From a checkpoint of a small self-supervised image encoder.
Model: 5.08M parameters, 32-pixel images, arch vit, norm rmsnorm, activation gelu, patch size [4, 4], layers 6.
Training: soap at rate 0.00085, 40000 steps, batches of 128.
Data: trained on drawn human figures in many poses, 48750 training examples, 105.0 epochs.
Rows from block 2 of a small self-supervised image encoder, named by matrix and row number. Rows with one number belong to one neuron. Each number is 128 + 24 x the weight over its row's rms, rounded and kept within 0 to 255. All counts start at 0. Numbers have three digits each.
After each neuron's rows are labels from the 100 images, of 14976, where the neuron reaches its highest value: "top examples" is what is common among them. Only what is clearly more common there than usual is listed. The data: drawn human figures in many poses. In brackets: how many of the 100, against the usual share in percent.
# fc1: MLP up (model.blocks.2.mlp.fc1.weight, 1024x256), inputs 128-191
# fc2: MLP down (model.blocks.2.mlp.fc2.weight, 256x1024, transposed), outputs 128-191

fc1.581:129149114100136131088104058135131140132135114143125190163149106146155101120144133127158152118125147095114088123110138164166106152109143116109123142098084112180120100087156095148148107141115152
fc2.581:129152133095141143112102138152148155113141160101122133169087099166125121092127175102109110127145121109158143126149105154128133168146114103118132125111114128164133142145113105138157141145118109
top examples: black top (27 vs 8.1)

fc1.233:167072140132152154105115143145135145104117106108142159063135121159117087089117127115120138141146138114132113114101085145105116076140136142134123126127179165137122146068160112149123134101178167
fc2.233:118078112117144159126111132152122127077116180146095090090111093120132181137124127136115178110123131090151142116107121115123150135125154121152126123166161127143141120125144137137132148109173111
top examples: stocky (67 vs 31.6)

fc1.478:162153084146138138157125159117125084163121144118095121114139118131177151105135113146140084139126133145053144133168153136137175143135090095120140109096134164130139128168108121116133121132136115
fc2.478:145130193127163173144109133167152166143145131112108141120134160123088100121199140131139122118135123129143119132114142163161147112083157133123115158130124135123139142111151111116148070143109161
top examples: black trousers (35 vs 8.6)

fc1.174:108124119124098138096130133113105051131108108112138098128083125139143116109127149198140127122126186132128140160108121117093096158131109096155147152150135110105124122070101122142135107100141198
fc2.174:119148159144142093175099159146165116139128141165130119155132184170116090097141113148152124124187146133151135104159130151141103149127165074112134144138109116142080145153112095154164147132145142
top examples: stocky (65 vs 31.6)

fc1.458:156149069093157123090136095140107104152135135105137100147131112071113149120122111130125095106071152147106123141101137170147138134072114074123157124120149133172175111159165134148094150140122154
fc2.458:142095131124148137122170141146181188137101142135137127126131106149151137107160137110114120114167101107095144129104161096109146098118096149092132157141106128090107105122121132121177106129132141
top examples: lunging (27 vs 6.3)

fc1.421:126135129097117124135131125103138127141108140143115126146119109130114131121129088111135139127159123124125101157133116119104114162175144155130117179134088137099121071139127149126109159118146142
fc2.421:119086124108132127137111144128129114123163094133103160089170176159138133123130109116123097157160150113063148141106150138126104126133192093124179097105118172123150154099172115116125118144124097
top examples: teal top (39 vs 8.5); green top (30 vs 8.1)

fc1.79:107138127107147147146135117133152149171109109126138145101162140115099076145076123104133162127143136176127152133157117121130097154115146113147112157149124148142126109165151087127137102150106137
fc2.79:155112141130140081100111156088155111101098095137139142127108090124152139076153092087091061166111135090123094111131125127150116083147149126096171112086101152100155110124170164147085144157143084
top examples: green trousers (32 vs 8.4); lying (29 vs 6.3)

fc1.227:182135117099135137149110121128128116136183141112142144163132111130104120131150109135107113168130121096094103099126130119131126106135158138129131117163120178166164164071157105122106142102115104
fc2.227:140136127126131098169173107151120096094077162154158112112172076170159137115131113079113125119090115106090140121135151137180152112106136125118101150108124136066134116118115105153178150116164127
top examples: pink trousers (35 vs 8.1); pink top (33 vs 8.6)

fc1.667:092144155137131137129155155141105092120112137089136171120136119091145119100127114121165126166119109129150148192073120127140111139137130078113124082146134134111109163118106152140130122134169090
fc2.667:133119129098105148108145137184130125095136066114159115078133165142160167121085137108107142138103131146139154134130109165123081153087098115133101117108121113088120138126111112149106138120126100
top examples: lunging (28 vs 6.3)

fc1.727:149158090138147128164124078160138104128102132104159099152157158145134143120095111135097079103173113103139114150175111144104126150113114142151124144118104137082123137115135146111125140159107121
fc2.727:138144108140113131151156107157136114124164148150106114138117122080126131166140112100132144137114151089145069132164139087136140139119126136085123109078145167160087139099126123151145147106117101
top examples: handstand (29 vs 6.2)

fc1.44:136169089124094129160142154084115102168094130102111153188169117122105114149117167131148084121134146111150114145159111126116081143103172143088138157101142125120142123066130090136131148112109115
fc2.44:125129124107135106160147091161141153102131131151127121131122094093127131171132127127124125130140146119142144132137144119142091092111156153135095136117125163076104103123139145114054110134137119
top examples: splits (28 vs 6.2); white trousers (25 vs 8.2)

fc1.360:154116138113126127119148119082118078159103170132122155113105177124113111111160119094147061182120205113100184153099111140091128130125122117121172126098117160115126128131102097098129202140177153
fc2.360:132140129098122103156128124152125158110108081163136143174111114140145132163119110118099160095097141158122130105144102089088139103104124114177125124102137125130116138131188141161141125094124123
top examples: red top (56 vs 8.4)

fc1.16:108144120078149150106173139107114069121124112117118151062100130130125156126137170146134131134100124122140139132140103133161130152106110092140096165164110138133143115137078138139081121126113139
fc2.16:126125103101148108142104128096086169059127146132127122134140111137140117145155121133126122116133136132146129125159161105111090135133173136155151115157082162162106126148151079137121189128142137
top examples: green trousers (61 vs 8.4)

fc1.386:128126130154161172138113177128099139138148096129152171130101160121121124184103147136124114107111150104084132128149136139133180113115090110150159126149126151145138149096119152109131135130120094
fc2.386:137158162135137128115117150117148104150100166133091130102156127159083131084179128140116120136108121124153112105120146096136137118154202107107130117118134121140153157127128128115088194152133161
top examples: red top (27 vs 8.4)

fc1.357:113132166112101111157141102141119131161124098198128154141136129113150154143128146139178107092160175138103111152094122155119131165081155112070106098125111146089119096112147166100132140103136143
fc2.357:086176139098141131127101127159167071151146138121119136140128124158061124124104088111114121146134087139141147165136127145069118123144132115111146137098157108178083143089099134140115140091112102
top examples: yellow top (37 vs 8.7); yellow trousers (28 vs 8.5)

fc1.214:134111113105095147146135137121105142121109102104179166126096109143150141142098159105144103124113145081147191159110117146097107125091135133176098124137154120083121120134121136145161128128154152
fc2.214:135093121103131112116114154109139111135121106121174142103152133142139150084116114133105115098134172136100124142181084127139098104130143079106114130139108105129149153133130133110139167162143127
top examples: black trousers (31 vs 8.6)

fc1.52:107106142087115141084129111136090111160145141094131214146095109135111122160142138114167132128131152120165116143080078125117119117153111151147178099125111159146141134098108131128098152126123169
fc2.52:099132132137157148149113092121151143097170120128112122143124126104134102170167142123158128124176111151163142115170105132131091132084136124119128170141146146129126108095138136158134136158190068
top examples: star jump (26 vs 6.2)

fc1.532:168126108172159123115101113169171156124098160097126140109134137152131153119149081122146097100096163156138154121096144130114130111168142149102118110103136141129149135117122126154127126139140138
fc2.532:092133106093169112148128146124115103143117111136114124143127170152119100091086135106131177128137109148144170162130119132127146118103119132151131107113118158122177125074147173112124096139137158
top examples: white trousers (25 vs 8.2)

fc1.144:132135142139159138116128138141174148142124121153138175134081157130073082153145120135108113150117102121069123144177144112148105117143152116146133146140130136173183173157115110119161107109106137
fc2.144:177141167139107130152134125101114107048129095132107097129150128132122122097142103135128121175114162097125126096112157112109165164174171112103145121125099143120151149107136101149137159133135133
top examples: purple trousers (43 vs 8.4); purple top (33 vs 8.1)

fc1.573:135120147153143119142169178138123121145166154153108138122119155142124118133115166094120112145116156146125133117164146152082115146131078092129136128103135085137125116154104120109123102126182163
fc2.573:137144108114137113130047105131104121095102153117124105157124124104106167122109093121128089116130140113110128087100141112151089129120189162180115141132116161098144126115091158158102126125127105
top examples: splits (30 vs 6.2)

fc1.609:122123120139117174158150152143131095131122121101104168097079137110146150115093136182119138172126138113104099089166172131116146119119123086168075132092137153101105123105109157120125117090126144
fc2.609:124102146137136129169105110137143131144150133156107138167141114084128075170161154110167070145070140118170121149150158139169103111114140111111097100161133146127141159142127103176126091134102165
top examples: black trousers (56 vs 8.6)

fc1.497:122169134124119136115110130145137095164083091187119131098106109150125129133116123099148096152112165125100119091131108155135120105107147096127107141132113109087100138137085126121080175128100102
fc2.497:133135140093128078118119125131115106128141121146137121150140117112086167126113130130129115148121094164169110107155112129092151106149147087150151135085104135136144128107112144146102160114118142
top examples: white trousers (35 vs 8.2)

fc1.576:090119109169156163130085131105112164104145133146147159159108146131067134158141129138145119138123110122083087133170119099121121118148180110169132152108111139132167131149108135137114113133142152
fc2.576:105111137138109130118133131165093094082130142111119142126141121124162094109146123149149123185129148040082153117117154148126159142141183111133166095102123132137178119091157125112141147093097132
top examples: purple trousers (33 vs 8.4); pink top (28 vs 8.6)

fc1.694:139081117111129121098105120161156166133138097134141149103076160137121114110133080144134102110152152160192136120126118132069150118132119110159094127131107135123157141097110171136113120077181097
fc2.694:125100115116121194131064155097158046107135120170127115067134102132142144100094175103125113119117099112142134142151138139129144111125121144116130099145120129159148149099118142121133115096091123
top examples: handstand (42 vs 6.2)

fc1.254:152088130119151148124070125107182129109139141137121148125168133096126105165165148144152128114112104138100129136098119079131129098137127147124126122139133147093129107122108087084115147179172147
fc2.254:100079125124116106138143108132038086102160110138094124086109139126179107128113125129154178141120154076131142116106099162114134106144128086131176126096137133134133136084144146122104110118125117
top examples: black top (38 vs 8.1)

fc1.294:100116103176173100104095178125141097134125130087080120154116134133183129132127131150171141128084067164121105158122106135128131158153106131136125111105131110133103162086149125161088157142080160
fc2.294:091120106104146178168135117118122110087127173132160114118133140120078093114133140120126180127201130102130124123138091128148147137126120101117137133193126152129121103135142147107143111128172119
top examples: arms out (32 vs 6.4)

fc1.760:143142067119195154102125127110138153140117105130107100122101111128102183131120121139143135144115180084132133132082102084147140128143097087141172109155117131121084117113108120127092167175071149
fc2.760:113155164097128133120116154120142103036104124133125170176132096137125148098160146100145149121143116151112138135138121077115137164153141153180145124112125161142109133119115128121118095151120132
top examples: teal top (28 vs 8.5)

fc1.525:135124097154111111130122117128130064143079146132133136139112100112105126120139108126164135119153145174124136138113126092104102137118147117122123113105097128140101087137137169143073114117094133
fc2.525:085163079122085122104078117112123171148159115127121149185143113108148101129127106115142103164142138109111129162149093138115109148100166137129107133077168140191078110139089145094134128088149100
top examples: green trousers (46 vs 8.4); green top (25 vs 8.1)

fc1.675:154141151097101122116124120128138130148096114138129108083129114145119129090109108104119132134152084141160121130149133104095137173101100124104160160146142141151061103163111136105119092111126095
fc2.675:103081130147148079090138135125101162061115085111082110155139128161161147142125121101131119159137143103085115092067175110097145101101161107094159083107101135127162136119173137094141143129110161
top examples: teal trousers (27 vs 8.6)

fc1.490:142116118088106147110175151132155120130137136158137133108070140118128100114131116103148116114087081113119104125133174126139132145098169131089141135139133136157099133151111096112119169157139107
fc2.490:157076138133130095151150122147103148096082126129110127120160141150159153152130116145115154156183118139132119092150112095096156132117190093106163118109098129159141130096157093103103154093131113
top examples: green trousers (45 vs 8.4)

fc1.571:082141086168163140126100149149098084151108127130103103128120124125124131121123143174155115105118117113096146129126097124144106121131137087133125115105089111154078152125108119178116192131118153
fc2.571:124140124142118107167161137121166123099142096141131129145138143155098092174131106084141133120166099111128133133211105137113143163110136135103098123140123146165120115120112100136158112107164109
top examples: red top (31 vs 8.4)

fc1.682:155134101136150160122128155172067148121116114115146142139091114136149117151115119117130132134164139142085129192136137136156152058077131115075107115204144174140174114120122132132136128127124092
fc2.682:129127144130129082093182143142189137059107124142094160125127107101124128075132146116101133162076103086141098097114137089112088134152115130171169127155104074152134104115121097127116143161181142
top examples: star jump (32 vs 6.2)

fc1.630:100124131137112114150114123140126095168081086089114142123108136133130152163103146156099137148111136126140163135129149142136078104151147168129134079166116128174137109119114112161143143134138156
fc2.630:108117128138117134104148088151106083126156130131129110095145104102135159120190097076152096100167155111100150140149121145111112125122155095141110132098147168104145157128119107136134088074144109
top examples: pink trousers (25 vs 8.1)

fc1.580:155144083176130103131150139110111126120131169107105121119172142096129145117139131172127172137146168157139069124083105082145133121130132105160119130148112092145114118113109087136124142134141161
fc2.580:128100144081131106172114118142152122128113099130154141131156144161084114116124102116166089116084150134124072118139096132124152109142126131137123121151160122095121131129147156118140158138159141
top examples: white trousers (37 vs 8.2)

fc1.127:098083153141143131148141118077133121143146135127141140108170114113095165115126126115115108149176150126138117119098092127143124103110164161118174152119147148164121104142136125125165121077131147
fc2.127:138140125137143136151145122107139089109109142133074164128093151115140095130125105142089076098114082090166113166172153127141148116162175107133119153127116133150149154174136202136107134160160105
top examples: orange trousers (26 vs 8.6)

fc1.244:164132067111133156080122116070143123125150099144085094108133142110095162105118143149143084134127063173123159120147112172129152153123122104126105147144134163100109105110136146086090105118126108
fc2.244:143122119130076106156088143100149139076122100164088147156101122095161129082121148139087150082140139091118109130107084118137096100176137124116128109114106121121153149127138111127151143148155128
top examples: orange trousers (26 vs 8.6)

fc1.637:170157115100113167173104120171130131145124153086145154121125099125110100110099144110126132139124115143160119105091129118153126116150134087178145136149120141146144143121133138162115149123127113
fc2.637:114123116113154139094161135162112149109104093084165096089152143149117159098115164122108088099119141129136137154127102142115068114170128128112122140112120167104120153166120121119070103117109109
top examples: white trousers (28 vs 8.2); white top (25 vs 8.6)

fc1.311:134121130134143130115116163127160119112161156129160117140151077098177144165189116098105126113129100140111107136144163168064106144128062093136165068146096141165130161141155132147110112133131148
fc2.311:136134127144109173055132125146115094150118133145095136119165128153109124110135136146117161126155159121119101134111157107152138144118166137132115157117158160125141121160158124132149150099087117
top examples: black top (30 vs 8.1)

fc1.512:107116131134106148101137131088176104136098105093144149102113141165135149137200144114101099124118128120109137119118062146111100109121099117120137151160122149129109138120139091096174149127142192
fc2.512:112143118136155140127126112164067103097085156135143089161129108125134153106134123111140170143121134143096156124137125130129157123121145121146078160100123135137093102137175120126079136123176112
top examples: red top (34 vs 8.4)

fc1.494:148163154092142128120151154139098160134127153137104144093120115131139076128145140098127124121122136156147117132077103174124100096095165096165151115131127104112111140151104093149144122132165113
fc2.494:169104161116150107144143126121143130126138126117131139106093151100114128121139110138102140095146118140125081132171111118143079107123156114118106130138152146095096081149090148124082117083086105
top examples: splits (28 vs 6.2)

fc1.46:179104143124143137116110138107136139142158120137075106122153129139154136169099109124117137142122116086096153129144133095163092161110106138171121165168137132147166158114145098112112122144139141
fc2.46:084104120133108122129187133068084122116116126113121130134104124123130136117170107166175128152113139124147134108140118155074134145143168091114110102122089121121103121109070113105162114149121134
top examples: pink top (39 vs 8.6)

fc1.441:125093164128117147115113137140143121140085152160189112053116094159152119112130121167131141144121122132142143128149106140108090144098150112078150150149163142113094123164139123092136115129152135
fc2.441:124089146160185117138139132115106126060125096135127136160132139108106115135134136141137174133122156110128120112100151124106160120104149127127162113123143168108109145104185143131149066097111124
top examples: teal trousers (26 vs 8.6)

fc1.14:127103163121146108120114157141140109158104116114109125169113135115105138118107133156132112153137146115112141139124123115111119102108146149104141122144158117151116122133107135082106132112129179
fc2.14:163123122141161095123100183117117150107099157106135106119136142168115148127058130095119155161135162121100101129182111116147115129137151143128120086071121163162138145155138107146141135133181103
top examples: teal top (38 vs 8.5)

fc1.267:150146146149096142129063102091149095142144149112160164128069128140139111163145165181147122148169128105119118155102124142118137099139139104167113096085115153138149157142119141188118082094138156
fc2.267:174092178144135090097158145123159135062139125117123123141175123119134151138084131149126149129134161124139124099109133106125137134124129124104116154140114120134135174088157125106144133087104146
top examples: purple trousers (53 vs 8.4)

fc1.133:120128115110138159136108088115135170111147126133114142112119140134113137120153100159145125136145169131112176164103133110115152119143118112141153099118101103093141136073130095149116098131141120
fc2.133:148082127127129112119142125111135082098099095142103102118151098158167090123118108119111167125113161122131113119135157107125143131102154101097173119121123138127172119119169122135136156088131094
top examples: teal top (30 vs 8.5)

fc1.213:130163132149145158070152162126112116138104086115101116111135137132089117084139149140117097123084112163116117136142119135137154119143138128145116159110121182138106097145147152106101193149118142
fc2.213:158144110133151079171119139134103149098151152142111110153155155107160146153155136104120137090128126111136154085113137092133145146132161162127159130142106131152129140146153082137122132135160155
top examples: yellow trousers (27 vs 8.5)

fc1.339:145107149109119105111112133131140111143148076084114118150113160145142117137096114125104154080139128146120121122134107165100116102168124082108128130110151131094142131115099135159162115113145099
fc2.339:090096103131137130133133085138123097110143120160143121094184163115113152139133120104125167102150134152150081179111124091098201117132162127151119146120123165114133121148136142100172131122158134
top examples: white trousers (26 vs 8.2)

fc1.129:151164119140098125127177144096116140137091095142108100125145128101131145114132139087170117086117082149148113121122150152122128156135116125108138175132104125139119120105098089109174130122144157
fc2.129:135118112096123135111157154153115114102101149103121113147172088153184141193104130136147128160137152094126131116097116116143151121114194121101179136147122098155149153144120115131119105104091130
top examples: yellow top (50 vs 8.7); yellow trousers (36 vs 8.5)

fc1.651:123123089101093081126179111145151106123132108139131134071119099116129125081140158093144139150057135153108125155141156135120133176094134133118136180126121142146163148111116130121104115141122087
fc2.651:129091156140116131109092136156130111000094116141125135132136097126149122132177127086094139139138152129146158140109118123137160116148124108120116138126106127140108124156140111137137145095183150
top examples: yellow trousers (27 vs 8.5)

fc1.507:115118101120100136093116086157120150148126120141138135136117117125070121139156110144095155103098137184138118152116114093117074137129137102132132119090125139081120130145142093110131114093145131
fc2.507:161160117120146124143126055144136119207160123171122125171095149103119087176110101126132117128151120139130126079140176150168090123119122089109122157158146117114118139104128136148140117095104145
top examples: white top (38 vs 8.6); white trousers (34 vs 8.2)

fc1.537:134151127142147081142090149154101088162076103154101114165129101119158149123144111140071120155108106133112076128157182107143102128158139103116124094148156128153096145148120137158137152104129188
fc2.537:099117135151122114158197155138118101069124122089128116120123150157128154121139102147140113106113124110112137127150128136117096115134131128152114109141151121151179099094085115137122128134160124
top examples: teal trousers (35 vs 8.6)

fc1.617:104140130089145100095147067097163127118161125138115115088165194108075117129110181129105112113092127151128116129169168115164111172167157129137154106117150091113137126150116143144160110160107114
fc2.617:121118099167128137105166141110102138108126153142078157121119101108164120137151148157125111139125101125118126150108081073119119145109078176112118135122143108134133139115134147118120132125154140
top examples: splits (49 vs 6.2); black trousers (29 vs 8.6)

fc1.279:121103080132151140130128152097147099112135140134110127135135126122157065089132170110114147141112152149121074103137107124107125158135150148128118126118139094085090151120161116123109149145135087
fc2.279:131134114112151101111166144137102122077113159118126158118151110172120135151179121119129138141151115106118165154140127085157113147113146109139127140135117126157129110099129128136141133098136127
top examples: star jump (29 vs 6.2); black trousers (25 vs 8.6)

fc1.755:112124074120132153122167157141174101119131099108120080119160122105148101123095143135095136092079106132116106137144114171134164134131127117118074177141151118137081090177140132135114116146097163
fc2.755:154137140055138111143090116117128130030105120090138130106121117134142154085165114100119130123157147127159111124087132118144165148153130130118149142167101182104133136137155133142130173096169131
top examples: green trousers (37 vs 8.4); green top (28 vs 8.1)

fc1.391:135125135165119166135116088155136104119120119128123151123104133110126123153110167156113093137138135116094151177133107100138121102142122101120118104154144133124120096116142124125120148113089092
fc2.391:112197150164131143113142148125163117099130098107133141116149089144114157064132153110096135152115125168140098155156128123131154120126112116112148117151109155148146117111134116138110135162154123
top examples: thin (65 vs 31.1); star jump (42 vs 6.2)

fc1.268:120142140140135136126114148134078112166115089109069077142142147180148128173109142150124165154146099094096122107102132113138134119117140139112116151152154170125167123138160127094102105104092115
fc2.268:129114126095139093184125149138152121117165139121158177110082163119187104108139138124122131092093135166146164124160111141128119111153134101122141132095118148075107103111131132123087125152131108
top examples: black top (25 vs 8.1)

fc1.115:142084166118172127123119144149106142138137133123096143072104120113126125140082153150181143130126117148092121076137110106083191161101077167166123161085110111145139132126110116131169119167168148
fc2.115:109135096122114106157113105116129105125160067087152091139148140107108107098137139137112115111124166083080127146165129157106087094135153105116098093120110161124130150138162142100155112126136118
top examples: thin (64 vs 31.1)

fc1.726:117124093123136149123055159126136142138124148102101132118126128111156149140147141116134132149139139144133138169169122109154102162150104111135138111109156125161163171100100131091109109129141100
fc2.726:136097144104124136112155118125112099016128094133117125096112147119149129135107107077132134120124085125117124124107132148169149125153149088157147133137088144089133094125131139122130122133158145
top examples: black top (28 vs 8.1)

fc1.299:132130127099130114156108127100185121107129092131131108090120148129168117146124132139122163111132171123118115158136113116121130114136108114119153104149135167144154144140148127135184141146149115
fc2.299:108102106141159130139087139152132135105157127122149098141124136093098118104115131165138123128143138117109117135124144177092137124079193142169141130118135157122162128121147131141129056140088139
top examples: splits (26 vs 6.2)

fc1.728:120105120142145152131165115141150143155155147109122117111128177110090156125143132172185098112120135089097139098155109182107130103172106139141140115148115088101133101107066158092088107099159120
fc2.728:099097124117095117129094171126088085070110111160120136101143114126133143111139093153131135116144147140111110156123102148104122124147099063118173105125147137139137133104190132124139119131119126
top examples: black top (33 vs 8.1)

fc1.376:103098075179162153117153169135133099096145142118125165133078133151124096140125124126132125100131107092105105138139132110148162085149100130126115112126139158150160149178140155154137097129149144
fc2.376:150091134139129136134089084109100104114126156157150139136119165094134106163138154141103153167161140101131107108131121168124106117115178092158118139092175135134150140076176141112110104111131147
top examples: purple trousers (31 vs 8.4); purple top (28 vs 8.1)

fc1.452:108131130148150119145149131110152120098127085080157132109158117153155110104107143142133160191144125119118149159152077125108149110136123113111135129155151154108171119110142126155094145142142154
fc2.452:126093109121121134178125125108113151067091179160124123130100094134133141110190128117124157134109108138142134086098088141131110160126129104130095123112125113108124172146127114135124160136166143
top examples: stocky (76 vs 31.6)

fc1.647:132129117134097113168139110194158130117114099124111142117111133067064135106149104154114105136115114147099115153151079088159079104144130129112129163165152147116129107100124144124129168184096114
fc2.647:152104183163126142160146124116141098091141119124143137113108107127150121117139131146066119125153092067143101162085143154138117157100141108120138132131100133167108147149112159159133143119154150
top examples: star jump (56 vs 6.2)

fc1.38:141146121185134125117106173157105138179106125136081151162125162089136139137151074119157114140115110141070142148100152168105117114128109136135084175097144110076151132114114128141137120134138104
fc2.38:102147124140118136105117133184170133143129146134138111128125118134117157145168114133137105145137102094153134142158129121140118130122122157123128115130137119114143151155110123166159121108051162
top examples: thin (61 vs 31.1); red trousers (28 vs 8.2)

fc1.65:115121165139159069137128122126135103125150105071152122094116139148110138140091110104069091103154118087142148100146112100086143094127178153130117095149089117139142135144135117133117124116106126
fc2.65:097116089149134181108132107153118155114112159139086129128130095148155146157130141111140117160077108118169152121108118134158117182157109212126141117136128114133137163124089133122104141124131099
top examples: black trousers (41 vs 8.6)

fc1.446:128145128081132192110155142111131150132076169106124155090168101134147106114155111093139154138103135150148142099140098100162152153116134128124163173116109156145097162147147113155130115170111158
fc2.446:130104091105137098122098138150161120122111149143115134127142112159153098186143104120115116147152116122127145138105141138149086158112139129112146147083114177171093119109168115133143142117107088
top examples: teal top (48 vs 8.5); teal trousers (30 vs 8.6)

fc1.297:147131085133139136124114129125140134115126059107110090121153107144089122089142131080176126121114120134140116131140106145162137131133156100095154154125112158113085079095132118102168141106104163
fc2.297:139138186120125113156169121119117131049101138109113128134120146150138125136142148132080123115087156110136137162134080130112096123175111118098130130111124135124160130175142101133111121115180108
top examples: star jump (38 vs 6.2)

fc1.764:142128124099122108084132150173124127093144116126186128120144135140148115116140065110086113117141127124135159217152149157133166151116143122128139166185112172106127133157165160127136114110119122
fc2.764:134144143173104113188126124103126157108117133125114130146132119152174114152155159122175111153117088133150107082103126155129143120155116137084120134065147092128133113113125087081113097159133119
top examples: white top (27 vs 8.6)

fc1.31:115117137176187128129138144117186162128118121100131084104097108099126123106128120108128141110116135153102122152170119118104137113160161106107162161098163120150106114155141149104128118138131147
fc2.31:091142152140108144110133135152083095054135131148096150114124150138093103149148107075126091131116127088140137123116112132145133117126101134167179109124098162172116105123165112140126095079131109
top examples: black trousers (27 vs 8.6); black top (25 vs 8.1)

fc1.641:123153133112131137112146153102107110165096116150066115120108148131136170129149153142133138134119129151123120162120117094131128137131141121144112191111110108142126119163112127135138131094163127
fc2.641:125166113148114112168165144119102153136124146112156109161136129149104140163138140151122117116135122158153157109203147127140165129124136103085124118187100125143082154129104081112130085123131098
top examples: yellow trousers (25 vs 8.5)

fc1.192:135158127099115183102106122117162116117099130130124152096107106120096134077144105121139117127080133131124139093139143129121167121099142113135165121125116139126119115154111109102130141145154149
fc2.192:140086137098108131127133156123119154160136155136136123118166135173103134156125101153110084151128115124127135141157129110131159110157123140102162099138117144132124130130167078106130165109130116
top examples: green trousers (44 vs 8.4)

fc1.761:176129089144193099118119125138137168123112139122129101148094144128144164140151088144148128145104088142120097119101162128096145133137136142154115135117091142146168132107163116120124143134105117
fc2.761:122083085125133121139166097113159121111133122124098146120119067143156109072132123166152156145157181166110121100124144114094118148126139067133140161133108112118155142107143197130132099158127138
top examples: arms out (30 vs 6.4)

fc1.271:133138095135181112141113171106136139131141121126063122138187142102162100150138128140119108112092088153138130133107112154133175101149148126116120144138123095102099092118087118103096102129119132
fc2.271:118079162138090105118111143142153106052097117106129108141115122098168133103145135121120116100159169106110152124128143134102154133153094124087183115129142170121108128169153139139111130084168105
top examples: black top (46 vs 8.1)

fc1.143:109150120090097106132117160157174140146086092162100101098120130143102108116134164121119155123100098146087107124130132153150100123151155140117154139133111061128123106133187088120110145125096136
fc2.143:139156065158102143071199158120097108120082157072129123142163111091158131071126099079090166142106090108115100125136100126092145129113131134128159116159135113120117125145110141151108130128126149
top examples: handstand (29 vs 6.2)

fc1.400:163145146170142170132108138125111114134082113144120096142137194119156159139122159095103101110086098115146118133110109090119144132128103095157106104145089150145115152104079153122105162108101142
fc2.400:128170122118114111134128158138141105145093118126117090214118107147076133152158108114080127150098121167125123112146098118087116163128158124123160165088139176117103143142164115140138110113130138
top examples: red top (39 vs 8.4); red trousers (33 vs 8.2)

fc1.60:146125120146133155111120131176133114115079139119121166120079133145118084142125133131134127123164132135145131140107094122118137085160124163143103135116131143141094103112128132149156144090173128
fc2.60:075117143124148149120150113120171138140137109132095154136140078102125123141169123162109135127115129123164101156132115115154153099078108097111098138121129149149118151100140155166084174096177156
top examples: star jump (59 vs 6.2)